From a checkpoint of a small spectrogram diffusion model.
Model: 1.7M parameters, log mel input, arch unet.
Training: muon at rate 0.04, 19600 steps, batches of 256.
Data: trained on simulated modem signals in the audio band, 78125 training examples, 64.2 epochs.
Rows from block 2 of a small spectrogram diffusion model, named by matrix and row number. Rows with one number belong to one channel. Each number is 50 + 15 x the weight over its row's rms, rounded and kept within 0 to 99. All counts start at 0.
Before each channel's rows are labels from the 100 clips, of 14848 (inputs lightly noised), where the channel reaches its highest value: "top examples" is what is common among them; "peak in band" is the frequency band that holds the peak. Only what is clearly more common there than usual is listed. The data: simulated modem signals in the audio band.
# convs0: first 3x3 conv (model.mid.0.convs.0.weight, 128x128x3x3, standardized in use, each kernel summed), inputs 0-127
# convs1: second 3x3 conv (model.mid.0.convs.1.weight, 128x128x3x3, standardized in use, transposed, each kernel summed), outputs 0-127

top examples: carrier: 3.5 to 4.5 kHz; 800 baud; chirp spread spectrum
peak in band: 4000 to 8000 Hz
convs0.95:32 71 54 25 21 42 38 60 80 79 33 51 57 58 63 57 53 29 79 46 48 52 42 25 55 55 55 61 58 48 40 50 62 41 67 32 53 62 37 59 30 32 16 29 28 46 46 27 75 56 14 40 58 55 51 34 68 48 50 47 51 48 49 30 61 36 32 66 52 48 46 52 77 24 39 59 57 44 68 55 51 58 31 87 26 61 83 78 61 50 67 65 49 53 32 38 57 67 41 49 51 49 48 47 47 60 25 54 59 41 26 62 38 59 44 30 72 41 59 69 77 35 62 66 46 63 44 47
convs1.95:51 67 90 90 81 40 70 40 36 36 31 69 48 50 49 52 26 70 31 50 55 63 80 55 61 69 48 28 43 59 45 57 70 60 36 49 45 46 59 42 30 48 58 51 45 54 31 55 58 58 60 47 34 53 70 71 46 43 60 75 33 56 43 51 47 60 51 48 63 58 43 43 38 65 47 59 54 63 52 18 54 47 54 67 74 74 19 46 23 66 49 48 55 41 39 55 46 56 61 30 39 71 54 67 21 33 63 56 70 54 82 42 51 43 93 49 50 79 44 59 37 86 51 48 65 57 56 55

top examples: carrier: 3.5 to 4.5 kHz
peak in band: 4000 to 8000 Hz
convs0.51:58 51 27 43 32 36 21 36 58 41 52 50 50 35 18 37 53 66 68 60 64 56 56 60 42 30 64 35 51 52 60 20 61 51 53 63 76 34 53 22 44 79 38 56 66 56 63 48 59 63 30 40 69 50 40 39 17 31 54 34 24 57 50 37 56 77 63 74 57 62 70 65 50 41 31 65 74 53 59 36 58 45 66 48 85 76 50 65 37 70 39 47 69 64 52 79 56 40 50 61 28 49 48 55 41 61 28 59 49 65 60 40 32 53 10 55 39 51 73 51 30 28 40 30 37 60 55 48
convs1.51:46 27 43 53 71 50 39 75 42 73 34 39 49 45 52 64 33 52 32 53 42 51 09 45 73 45 33 48 50 51 47 62 68 46 78 33 31 49 54 50 64 35 51 56 58 49 42 53 49 48 48 31 43 54 65 46 62 62 48 74 68 28 59 59 43 44 57 30 57 74 48 38 42 61 56 66 24 60 56 52 61 35 46 60 24 30 35 42 73 70 73 66 62 50 65 58 64 53 54 89 47 44 69 33 42 75 63 56 34 51 72 56 41 49 38 45 70 51 42 38 75 35 87 99 66 48 64 53

top examples: 800 baud
peak in band: 500 to 1000 Hz
convs0.62:46 56 69 78 68 46 46 64 28 48 63 57 41 66 49 68 43 21 23 50 61 40 25 55 51 54 57 51 51 61 67 60 52 64 34 43 41 37 62 69 42 59 37 34 28 67 47 43 69 58 45 50 23 58 66 60 41 26 55 54 43 76 51 42 46 53 17 61 50 62 25 40 62 35 48 49 56 65 49 47 48 51 65 54 45 57 19 60 12 23 35 43 65 46 50 46 43 27 39 53 09 27 32 65 71 40 45 43 54 51 60 35 81 50 99 71 48 50 45 66 59 69 48 46 71 64 57 58
convs1.62:58 67 37 47 50 72 28 52 75 46 31 34 32 57 70 35 44 59 84 53 43 49 71 36 58 39 32 39 53 67 44 44 57 37 25 52 67 30 55 37 39 39 07 41 40 52 59 59 49 50 46 44 49 53 52 37 42 25 31 68 42 69 69 37 53 68 51 50 24 57 45 82 66 39 42 75 52 49 53 99 55 59 32 63 36 69 69 51 78 57 59 59 12 61 46 70 47 57 57 32 48 43 38 56 39 75 60 69 60 51 47 52 19 36 51 46 59 53 73 47 35 35 35 50 39 45 64 63

top examples: burst; carrier: 1.5 to 2.5 kHz
peak in band: 4000 to 8000 Hz
convs0.42:67 61 57 68 44 45 63 64 16 27 53 59 61 36 38 58 06 28 47 40 37 57 44 66 34 44 66 55 45 64 53 32 62 57 40 27 56 70 54 51 60 47 65 12 35 66 68 02 39 34 53 49 61 42 44 58 44 57 46 41 67 59 26 42 34 23 22 44 55 46 33 37 45 24 62 41 52 59 57 30 47 63 69 36 45 54 54 56 59 51 54 30 58 16 65 70 64 54 72 54 60 36 59 80 84 50 62 50 70 60 69 44 45 48 37 63 55 64 56 61 61 49 54 72 36 48 71 48
convs1.42:34 23 51 36 40 38 11 64 75 57 50 29 55 58 53 45 70 40 68 51 39 63 60 36 61 25 39 49 52 49 61 64 23 48 58 12 48 19 46 57 68 41 54 43 58 54 66 49 68 53 52 49 57 62 69 68 61 53 36 44 25 37 60 60 71 83 46 65 55 60 53 71 31 30 13 63 44 79 45 40 43 53 49 38 44 49 52 54 41 61 57 31 62 44 64 41 37 84 33 61 48 52 63 29 34 44 40 47 69 37 74 26 57 48 48 26 62 65 40 60 67 19 64 64 58 60 75 56

top examples: carrier: 2.5 to 3.5 kHz; 50 baud
peak in band: 4000 to 8000 Hz
convs0.82:55 37 56 38 45 53 74 56 56 53 52 54 47 41 47 60 26 49 63 40 82 86 81 69 69 50 26 53 59 53 50 35 52 58 54 42 45 53 52 29 05 20 24 49 77 66 61 48 64 36 13 40 50 51 45 50 12 51 52 46 54 55 64 61 32 37 63 35 33 52 42 59 40 55 67 65 44 74 41 43 43 45 56 35 71 32 61 55 50 83 62 76 42 65 54 38 59 23 53 52 39 54 53 44 61 75 35 50 65 82 36 68 56 38 25 58 34 36 42 42 38 31 58 61 51 44 34 62
convs1.82:46 54 69 53 57 54 33 39 48 67 66 59 40 67 35 69 36 49 69 04 32 55 45 67 54 47 38 45 43 38 61 56 48 34 49 60 40 55 73 67 42 53 61 68 26 41 36 63 33 66 53 32 62 43 56 51 48 69 42 74 20 52 37 83 54 29 40 34 41 67 44 43 35 52 85 53 51 40 47 49 50 62 41 26 77 31 28 68 42 65 47 35 19 46 33 48 50 37 59 38 61 42 28 37 37 43 68 43 26 56 48 68 37 92 26 16 53 59 39 71 41 38 57 43 61 62 52 65

top examples: 800 baud; burst; OFDM
peak in band: 4000 to 8000 Hz
convs0.84:43 40 52 46 51 32 40 38 44 54 42 43 58 52 57 63 40 48 64 52 01 38 53 67 45 59 69 50 45 42 34 49 51 46 47 43 48 52 45 56 72 56 50 44 64 77 64 57 41 48 35 58 43 36 46 54 42 60 44 54 55 58 53 41 57 07 34 60 58 58 63 37 54 53 00 50 63 68 60 49 49 45 59 45 28 57 56 48 61 50 40 00 58 70 60 71 61 52 45 54 54 46 51 66 99 38 46 43 94 37 60 50 65 43 47 27 57 36 53 59 65 56 34 46 56 66 53 53
convs1.84:31 38 42 22 40 44 45 33 39 30 53 69 61 67 59 68 51 05 27 29 10 23 55 54 48 45 36 64 49 41 31 58 36 46 24 47 61 45 57 53 67 48 56 30 58 38 41 27 60 61 55 38 59 44 39 42 51 31 62 57 67 25 66 38 31 49 68 27 47 44 57 60 39 25 29 21 19 44 57 47 60 52 44 41 57 61 40 60 40 39 37 28 27 59 69 51 46 65 53 48 57 39 39 63 50 35 64 59 34 68 31 61 26 24 31 72 32 25 64 42 41 64 43 67 66 32 50 42

top examples: carrier: 4.5 to 5.5 kHz; 800 baud; chirp spread spectrum
peak in band: 4000 to 8000 Hz
convs0.3:55 27 51 31 31 75 70 45 78 71 61 39 69 54 60 49 51 61 88 49 62 78 36 32 48 41 44 69 66 34 24 82 58 38 62 26 50 67 31 38 35 60 55 48 68 58 66 64 24 57 00 37 55 34 52 49 35 75 59 10 32 49 53 33 64 41 64 53 66 58 47 48 58 55 46 55 30 28 55 36 49 55 34 62 42 25 66 43 45 72 51 46 50 35 40 62 67 54 59 44 34 71 67 25 54 48 45 45 42 45 34 56 64 44 16 54 52 55 43 43 62 62 67 47 52 51 52 56
convs1.3:13 78 27 41 55 44 45 44 55 54 53 42 45 22 42 53 41 52 49 49 52 50 21 49 37 72 57 36 52 52 32 69 60 49 50 59 73 46 53 43 54 62 56 52 49 26 59 51 51 15 47 48 68 52 47 54 61 43 65 55 29 41 35 60 45 46 51 37 62 51 57 44 55 71 44 58 54 66 65 42 19 49 28 77 55 80 44 53 00 45 41 70 45 37 49 31 76 39 58 47 64 46 59 70 36 40 51 59 37 34 60 40 40 34 69 94 55 30 33 63 45 62 30 85 20 48 37 56

top examples: carrier: 4.5 to 5.5 kHz; FM speech
peak in band: 4000 to 8000 Hz
convs0.29:23 54 79 37 45 65 66 22 52 85 16 19 61 62 47 21 27 41 70 49 36 34 65 47 72 53 42 61 57 28 42 34 43 36 56 42 36 55 40 71 64 48 36 42 55 37 44 29 42 60 33 58 88 57 44 24 52 52 73 55 51 40 46 45 44 37 38 53 54 46 33 51 41 33 60 55 60 81 20 49 54 59 39 77 43 15 80 51 44 57 51 68 54 74 58 44 71 59 51 40 58 40 64 41 29 61 59 68 42 82 34 64 61 62 55 62 46 47 41 49 66 66 50 31 54 60 52 46
convs1.29:63 32 56 57 52 65 58 53 34 50 72 46 48 29 39 61 62 31 49 34 54 46 49 34 54 47 55 85 60 72 78 59 57 48 46 67 54 33 57 35 40 53 52 51 58 46 35 37 72 33 51 61 11 43 55 77 28 46 40 68 41 66 33 51 15 40 38 58 45 23 45 45 25 52 61 44 67 40 46 13 63 36 53 46 49 56 40 54 72 46 39 51 62 38 39 36 62 57 28 62 39 70 53 30 85 41 43 38 59 45 43 37 80 63 69 32 23 22 44 55 49 57 38 16 23 65 30 39

top examples: burst
peak in band: 4000 to 8000 Hz
convs0.115:59 25 43 58 48 52 47 43 55 60 73 39 43 58 67 44 53 60 40 57 74 58 24 33 48 55 50 53 48 59 78 60 46 67 46 59 55 39 64 54 74 49 46 65 51 37 28 47 63 58 41 62 36 52 41 49 53 50 43 39 33 49 64 57 39 00 42 63 12 45 56 55 29 56 14 44 44 32 30 55 57 40 49 63 71 42 27 54 26 62 60 57 49 52 47 33 55 33 71 72 57 67 55 51 41 70 52 45 40 78 55 47 46 58 40 62 40 64 61 56 46 47 57 53 61 45 67 63
convs1.115:50 67 42 52 47 46 50 48 75 33 27 60 63 64 46 30 44 54 43 53 64 45 57 54 48 48 56 45 80 63 63 58 51 59 56 33 64 66 37 45 92 51 63 60 39 78 61 48 71 50 63 47 62 58 61 51 46 01 63 28 57 58 37 58 53 00 44 43 14 61 61 53 24 44 77 44 89 55 62 45 29 71 44 56 54 34 44 43 59 54 61 79 54 43 59 62 21 50 52 46 41 72 47 48 66 38 47 68 62 45 67 63 43 44 53 48 38 51 64 65 62 39 59 49 56 70 40 58

top examples: carrier: 1.5 to 2.5 kHz; 800 baud
peak in band: 2000 to 4000 Hz
convs0.75:42 31 41 52 35 57 76 25 59 51 54 30 50 33 39 36 47 49 88 51 61 47 50 57 58 51 52 53 52 47 39 58 51 43 54 45 32 41 41 62 49 55 48 41 80 61 65 45 59 62 26 61 36 51 48 63 25 37 48 39 19 50 71 51 64 56 23 44 32 68 65 44 53 51 74 50 56 62 39 60 48 38 74 71 63 33 61 49 82 72 52 58 49 57 41 62 52 58 77 36 40 80 30 14 56 46 17 51 55 65 28 57 77 50 29 21 33 53 39 48 41 94 64 40 31 66 28 45
convs1.75:53 73 55 46 63 63 35 50 49 50 51 46 39 35 57 47 37 49 35 42 48 44 34 68 42 55 75 44 55 32 63 52 54 47 66 53 46 52 51 39 55 45 55 47 41 27 37 57 26 61 46 38 69 52 54 29 82 58 63 46 38 66 31 65 55 53 49 44 63 64 59 61 49 68 32 67 60 55 84 22 53 36 37 66 46 64 39 64 00 35 46 50 60 48 72 21 50 61 59 71 55 42 68 64 49 33 52 49 49 18 53 30 60 53 71 68 32 12 33 74 39 34 40 93 51 72 32 68

top examples: carrier: 4.5 to 5.5 kHz
peak in band: 4000 to 8000 Hz
convs0.90:75 32 40 44 39 41 36 49 53 41 46 63 32 71 68 39 43 82 52 49 49 30 50 51 44 48 47 52 52 55 66 42 78 43 71 62 42 50 46 13 27 58 33 60 38 36 45 56 65 57 04 73 59 62 66 55 38 36 63 59 43 70 67 35 32 50 34 50 19 55 27 09 54 51 37 37 53 64 21 36 59 72 66 67 55 25 47 73 54 65 64 70 48 71 65 73 55 44 69 40 23 64 34 42 41 57 35 50 62 78 39 46 39 53 44 49 51 57 51 51 70 66 32 46 60 39 73 51
convs1.90:18 74 47 64 62 37 44 24 69 65 64 49 26 47 75 26 41 25 68 56 64 60 49 41 43 53 35 47 54 43 54 34 52 44 77 39 31 66 64 57 55 64 49 51 51 25 48 63 22 64 57 38 64 50 65 58 46 66 47 55 51 59 49 33 68 67 39 62 85 93 58 38 72 53 49 81 30 50 82 45 34 67 40 45 80 70 63 59 25 40 44 37 65 57 43 47 68 68 73 69 60 41 66 66 21 41 54 43 50 58 57 45 48 55 77 49 46 51 37 44 57 35 65 34 47 51 29 59

top examples: 800 baud
peak in band: 2000 to 4000 Hz
convs0.32:46 45 43 34 35 24 40 54 48 48 27 68 48 56 19 36 27 71 56 68 65 37 61 33 50 52 60 64 47 45 78 64 49 45 50 22 60 67 33 79 02 61 39 67 45 38 40 70 79 56 99 39 48 61 53 45 44 64 58 55 81 53 78 53 45 55 67 35 48 49 54 54 67 30 76 50 56 57 55 61 44 35 50 48 21 39 40 44 76 53 41 36 38 41 46 29 68 43 74 41 39 53 45 51 50 53 39 33 58 51 45 57 48 54 62 52 61 47 62 63 26 13 68 61 35 35 45 49
convs1.32:42 72 48 48 56 31 51 49 36 36 65 51 58 46 42 69 68 45 70 47 23 42 99 69 45 48 75 42 66 55 44 35 40 42 44 59 53 22 50 47 51 17 51 53 56 79 35 55 59 49 34 44 39 51 50 37 49 35 28 46 60 78 52 46 52 65 62 60 74 64 71 50 42 52 34 20 40 55 53 42 73 63 58 60 67 33 55 19 45 59 58 36 65 58 50 44 17 45 31 05 49 68 33 32 46 57 48 48 53 36 39 71 43 37 47 64 46 45 61 50 81 55 43 60 79 44 72 44

top examples: burst; OFDM
peak in band: 4000 to 8000 Hz
convs0.24:46 62 71 64 59 62 54 79 40 54 74 64 52 56 64 80 49 27 30 45 41 57 51 56 57 32 66 61 38 77 67 36 52 83 29 36 55 64 51 76 20 40 56 45 37 30 34 11 42 56 21 44 44 46 42 48 71 47 36 63 56 68 32 52 23 43 39 34 59 35 45 45 42 43 48 74 40 39 57 17 72 57 52 27 55 41 45 57 32 41 23 40 47 44 34 52 50 42 64 66 50 34 50 76 80 51 60 66 77 47 80 53 36 71 27 54 62 60 49 62 50 24 46 51 43 50 58 51
convs1.24:45 46 48 50 17 53 37 56 45 32 28 29 46 39 43 65 57 44 74 51 63 57 56 47 49 20 62 66 43 36 29 32 66 44 37 27 34 60 34 40 38 53 39 63 38 44 83 55 56 59 49 67 39 66 64 70 53 46 65 28 62 60 37 34 66 53 39 80 97 97 99 45 74 67 49 58 80 74 75 43 36 52 35 50 53 44 59 36 55 51 57 47 28 51 61 55 38 51 43 60 54 49 52 35 38 34 41 21 42 61 59 40 53 39 35 51 49 42 42 58 46 43 45 67 32 48 58 51

top examples: carrier: 2.5 to 3.5 kHz; 800 baud
peak in band: 4000 to 8000 Hz
convs0.10:59 74 52 55 28 41 60 57 48 49 39 48 52 53 70 52 13 63 64 62 49 47 57 94 51 45 63 48 52 47 25 49 47 32 43 44 57 55 48 43 41 41 49 35 48 45 39 56 24 51 48 36 63 38 30 45 29 58 39 73 72 37 51 34 51 00 64 54 67 68 53 45 75 56 14 65 82 53 77 50 49 46 64 48 13 80 63 61 47 50 49 24 63 59 52 87 48 74 28 45 55 47 46 47 84 35 31 43 74 40 53 54 58 49 46 46 54 41 38 62 42 44 49 43 52 44 44 47
convs1.10:12 52 34 36 52 31 47 49 65 37 67 57 55 65 50 61 39 27 51 16 10 09 23 52 47 59 41 48 27 32 55 37 57 45 39 44 66 53 66 40 55 46 57 44 53 39 48 33 49 49 32 27 37 56 55 51 43 50 52 54 52 45 63 54 37 62 41 28 62 36 71 46 39 47 36 47 43 78 54 53 58 79 50 46 82 44 59 54 57 54 35 00 23 20 32 54 57 46 60 60 60 65 45 49 71 15 50 52 57 42 25 48 53 46 42 73 55 44 71 60 55 53 60 55 28 50 73 58

top examples: carrier: 3.5 to 4.5 kHz; 800 baud; chirp spread spectrum
peak in band: 4000 to 8000 Hz
convs0.53:45 68 69 41 67 57 72 29 43 63 00 36 52 36 62 32 43 38 89 50 45 42 16 46 43 37 30 37 46 27 67 38 54 40 75 28 53 54 24 86 33 68 64 42 38 69 42 45 46 67 29 46 47 45 53 58 53 61 61 56 52 78 65 47 75 41 45 52 77 52 46 69 71 49 35 34 66 57 28 78 48 57 49 71 27 39 68 65 48 46 55 44 43 43 53 48 61 55 27 35 74 49 46 56 27 41 44 50 54 54 26 63 51 59 63 57 31 39 48 51 47 77 62 36 55 65 35 41
convs1.53:55 50 73 74 69 52 68 68 42 56 52 51 70 58 49 68 36 38 29 58 46 53 58 35 51 44 48 60 62 56 61 77 75 36 55 23 23 48 47 53 42 47 55 58 48 66 53 42 46 58 27 45 54 35 45 59 51 39 53 57 29 22 35 69 38 63 41 34 55 46 35 39 18 46 63 41 53 67 42 24 78 44 71 41 60 85 53 43 69 65 39 37 61 53 28 61 46 86 65 44 45 56 58 63 41 59 48 48 93 26 71 43 58 48 74 50 75 54 56 68 29 67 76 53 90 57 56 66

top examples: carrier: 3.5 to 4.5 kHz; 800 baud
peak in band: 4000 to 8000 Hz
convs0.54:63 42 56 57 58 72 48 50 59 71 26 51 79 30 52 52 23 61 73 58 36 34 77 48 74 63 72 78 52 61 30 63 52 81 53 38 60 48 50 77 52 28 21 32 52 65 39 50 51 55 24 45 69 58 45 27 69 55 71 23 61 28 41 52 62 36 24 48 35 46 27 56 49 44 20 41 28 45 50 59 52 55 41 56 41 45 48 47 27 48 39 16 47 64 57 64 56 62 47 83 55 64 55 44 31 40 45 47 25 53 61 56 34 35 43 63 66 70 47 80 60 19 37 55 46 54 49 61
convs1.54:33 56 52 34 74 65 42 36 42 28 57 61 34 47 41 49 53 34 52 51 48 41 48 39 83 53 43 46 55 48 48 45 54 00 99 39 43 31 68 38 57 74 57 45 71 55 46 40 39 32 49 55 28 51 52 57 64 45 57 39 46 66 69 72 49 58 64 51 48 53 74 29 59 51 52 67 41 78 48 47 40 64 45 52 55 55 53 53 46 50 38 50 35 39 29 21 52 74 61 93 33 43 26 74 47 43 48 55 36 41 83 60 61 76 58 50 54 51 61 34 52 40 90 39 61 54 67 47

top examples: carrier: 3.5 to 4.5 kHz; 800 baud
peak in band: 4000 to 8000 Hz
convs0.20:60 51 53 72 62 40 50 38 57 61 68 80 57 54 47 49 06 72 48 45 45 33 57 57 53 48 54 42 34 55 62 37 43 72 54 64 56 55 56 57 52 50 27 28 32 18 23 39 53 40 07 34 73 50 65 49 19 57 42 49 73 38 38 61 31 70 34 37 47 39 35 36 49 79 37 42 38 57 38 30 61 48 86 20 47 61 62 49 15 80 75 36 46 59 56 46 68 72 59 47 56 37 60 50 66 31 59 56 57 46 36 69 34 57 47 56 50 65 54 66 53 44 58 49 70 35 63 63
convs1.20:63 56 37 13 20 43 54 66 35 49 26 35 47 44 65 59 50 65 56 52 42 21 43 48 42 55 68 62 78 55 56 44 50 53 47 39 63 53 25 42 48 63 53 49 37 55 59 55 35 75 76 74 43 46 38 70 39 44 56 46 35 38 43 39 51 48 54 64 28 42 80 23 37 09 49 61 82 57 50 55 43 50 03 68 30 42 44 43 77 56 34 46 25 47 55 42 62 40 56 49 32 90 44 49 34 41 42 63 56 58 53 33 43 26 40 47 62 43 53 62 49 61 50 83 58 40 52 19

top examples: carrier: 3.5 to 4.5 kHz; 800 baud
peak in band: 4000 to 8000 Hz
convs0.101:43 53 51 14 69 37 58 10 44 59 31 40 53 37 41 19 40 56 72 72 38 56 61 60 79 76 50 73 72 42 18 57 44 42 56 52 55 55 57 41 43 45 55 32 46 48 48 45 30 58 73 46 64 50 44 24 31 40 83 63 61 49 59 55 62 46 33 46 59 58 38 45 52 45 48 48 56 80 40 75 34 62 41 59 17 31 60 42 47 68 57 43 56 75 42 56 71 64 28 49 49 44 46 44 44 60 35 64 42 38 21 58 81 71 74 60 49 52 57 37 49 55 68 28 20 69 33 48
convs1.101:58 49 47 34 49 58 40 81 37 49 40 38 44 41 59 39 47 56 55 30 36 46 33 15 43 45 65 37 43 60 53 63 66 43 31 69 75 52 47 46 34 31 18 45 59 45 34 38 42 42 46 42 73 42 38 42 66 54 75 58 63 53 55 61 37 47 34 41 26 17 00 58 62 57 64 54 65 08 55 59 76 61 61 57 42 50 51 51 66 35 47 44 29 45 59 61 52 19 30 67 45 62 49 08 49 56 60 42 66 49 22 40 41 49 47 36 60 28 29 49 67 52 71 21 57 48 50 56

top examples: 800 baud
peak in band: 2000 to 4000 Hz; 1000 to 2000 Hz
convs0.31:36 44 68 30 57 57 71 33 42 71 21 21 49 50 44 31 81 43 57 46 48 56 57 30 76 68 49 61 46 25 22 51 61 29 63 47 39 54 41 42 82 41 49 46 61 58 40 61 39 60 20 35 56 63 74 70 53 53 49 37 60 36 34 56 32 39 58 29 43 49 27 42 47 64 72 41 68 52 51 37 37 50 45 54 32 35 59 48 44 57 67 94 69 85 50 54 79 55 49 41 49 27 61 33 41 32 61 71 58 66 35 58 53 66 61 47 41 42 31 33 60 86 57 33 31 45 50 58
convs1.31:64 28 27 58 50 43 51 72 52 61 72 44 57 47 77 47 55 27 40 48 45 49 29 31 36 41 89 71 72 49 59 59 22 78 52 61 44 38 54 53 59 56 32 46 53 55 63 44 31 55 88 46 48 38 41 36 60 58 67 73 42 42 76 44 51 36 48 54 44 52 59 51 33 53 46 47 45 22 56 58 45 36 39 93 77 45 46 47 67 50 48 44 27 35 62 46 28 37 19 65 50 28 56 63 40 45 49 29 51 58 73 49 60 26 87 55 55 66 64 48 70 39 56 89 47 33 55 62

top examples: carrier: 3.5 to 4.5 kHz
peak in band: 4000 to 8000 Hz
convs0.91:41 62 45 48 49 29 24 47 61 63 41 14 50 56 61 46 60 57 74 41 36 40 69 50 33 41 50 31 47 64 44 50 71 35 53 57 39 57 50 66 48 34 32 51 36 86 64 25 59 72 11 43 81 56 54 27 27 51 58 39 41 59 68 35 59 46 29 70 33 44 31 35 55 52 60 46 34 35 49 63 55 39 38 66 54 44 59 47 21 80 57 62 48 76 25 58 57 50 56 40 54 29 62 48 61 36 82 75 47 46 31 40 26 53 48 80 56 65 61 67 88 44 38 55 62 51 65 43
convs1.91:22 69 49 67 68 70 57 67 36 46 45 65 21 56 54 22 45 57 43 43 75 50 58 67 49 46 60 77 65 49 50 67 44 65 58 60 60 31 62 25 44 59 46 50 55 31 37 54 25 53 38 42 33 60 42 48 66 63 41 31 41 75 44 52 61 65 61 53 50 88 53 63 52 46 46 64 57 59 62 69 57 46 48 53 59 67 46 67 08 53 48 25 46 54 37 24 61 64 75 65 46 70 49 94 50 48 44 37 52 51 67 51 76 53 84 28 13 68 40 57 42 60 46 49 53 66 52 77

top examples: burst; carrier: 4.5 to 5.5 kHz
peak in band: 4000 to 8000 Hz
convs0.108:49 35 45 48 50 63 64 76 65 65 81 54 70 79 50 93 06 30 50 64 59 35 66 47 45 48 58 46 41 76 31 42 55 56 23 49 65 47 55 36 22 67 25 43 52 63 37 46 42 54 16 34 79 59 70 55 38 51 49 35 47 33 49 41 95 39 85 43 39 19 58 47 36 62 55 70 69 36 69 52 35 61 51 38 53 57 54 52 31 26 45 61 42 40 30 40 47 54 26 58 52 52 34 59 58 50 50 43 68 50 60 53 47 49 32 48 62 49 63 44 33 36 55 64 42 47 48 57
convs1.108:34 46 64 34 56 59 35 28 51 54 27 88 99 56 42 53 75 74 57 58 58 74 40 56 33 53 43 46 75 49 47 60 25 63 53 75 51 59 49 61 47 47 17 41 32 21 36 41 35 57 72 67 64 42 52 28 42 56 42 57 68 49 35 50 13 67 51 72 60 57 84 60 82 58 56 66 57 56 45 40 38 59 50 52 55 27 39 58 41 66 72 17 62 60 37 31 40 65 67 54 52 62 29 50 54 41 49 67 40 24 54 42 44 39 54 64 61 49 51 54 61 49 63 59 57 47 61 51

top examples: carrier: 1.5 to 2.5 kHz
peak in band: 4000 to 8000 Hz; 0 to 250 Hz
convs0.113:80 31 23 61 44 34 49 73 77 48 80 60 44 52 36 59 20 71 61 47 38 37 47 75 40 56 60 58 66 65 87 68 51 80 42 72 70 48 64 43 22 43 20 53 44 39 46 63 34 54 20 34 49 41 41 52 05 40 63 49 50 68 63 37 67 39 46 43 43 45 36 48 65 62 32 55 61 76 47 75 48 55 51 52 41 57 24 56 37 45 33 20 56 42 48 55 37 50 40 40 46 58 31 56 66 59 13 44 63 47 31 44 46 57 68 70 50 50 61 57 36 51 45 65 60 38 61 55
convs1.113:36 39 45 43 51 61 36 42 45 49 36 50 27 56 58 35 42 42 37 40 49 59 46 33 27 27 55 37 51 22 41 33 52 13 39 59 30 28 35 44 52 30 27 51 49 30 52 44 25 40 56 36 30 24 06 00 55 52 21 47 56 62 47 41 67 58 52 42 34 38 45 57 71 47 58 70 52 51 41 17 39 29 49 50 60 27 42 52 43 57 53 29 53 50 47 50 43 60 45 38 38 41 56 58 50 37 60 26 60 24 36 50 42 62 36 55 35 25 43 43 55 32 56 04 48 44 46 65

top examples: carrier: 4.5 to 5.5 kHz
peak in band: 4000 to 8000 Hz
convs0.50:49 61 41 50 42 52 24 51 66 53 18 57 39 63 49 36 69 66 82 31 42 38 51 45 30 19 46 36 42 45 64 43 57 40 63 61 50 70 43 34 28 68 65 39 16 14 64 42 56 80 36 54 99 73 62 47 57 75 50 39 46 43 54 34 47 55 54 41 44 40 55 41 55 48 79 78 51 49 42 25 44 42 51 66 32 62 53 45 08 70 76 45 49 66 52 50 57 40 45 36 53 57 66 75 65 60 16 45 50 47 46 48 57 62 24 48 47 60 56 60 60 48 31 36 60 50 60 55
convs1.50:35 54 59 36 61 41 47 49 44 68 71 54 42 16 65 71 46 41 39 50 84 54 31 54 40 63 59 60 60 49 54 47 48 66 76 31 46 27 63 50 37 55 53 58 63 63 51 72 31 52 64 71 41 62 51 57 35 51 34 17 54 81 46 50 41 57 55 67 95 81 64 53 38 44 42 52 36 46 45 57 26 26 44 72 57 56 32 50 69 53 65 48 50 66 52 58 55 74 67 58 17 30 51 74 17 39 56 52 40 45 63 48 26 62 75 27 36 50 58 48 43 79 36 52 20 55 42 39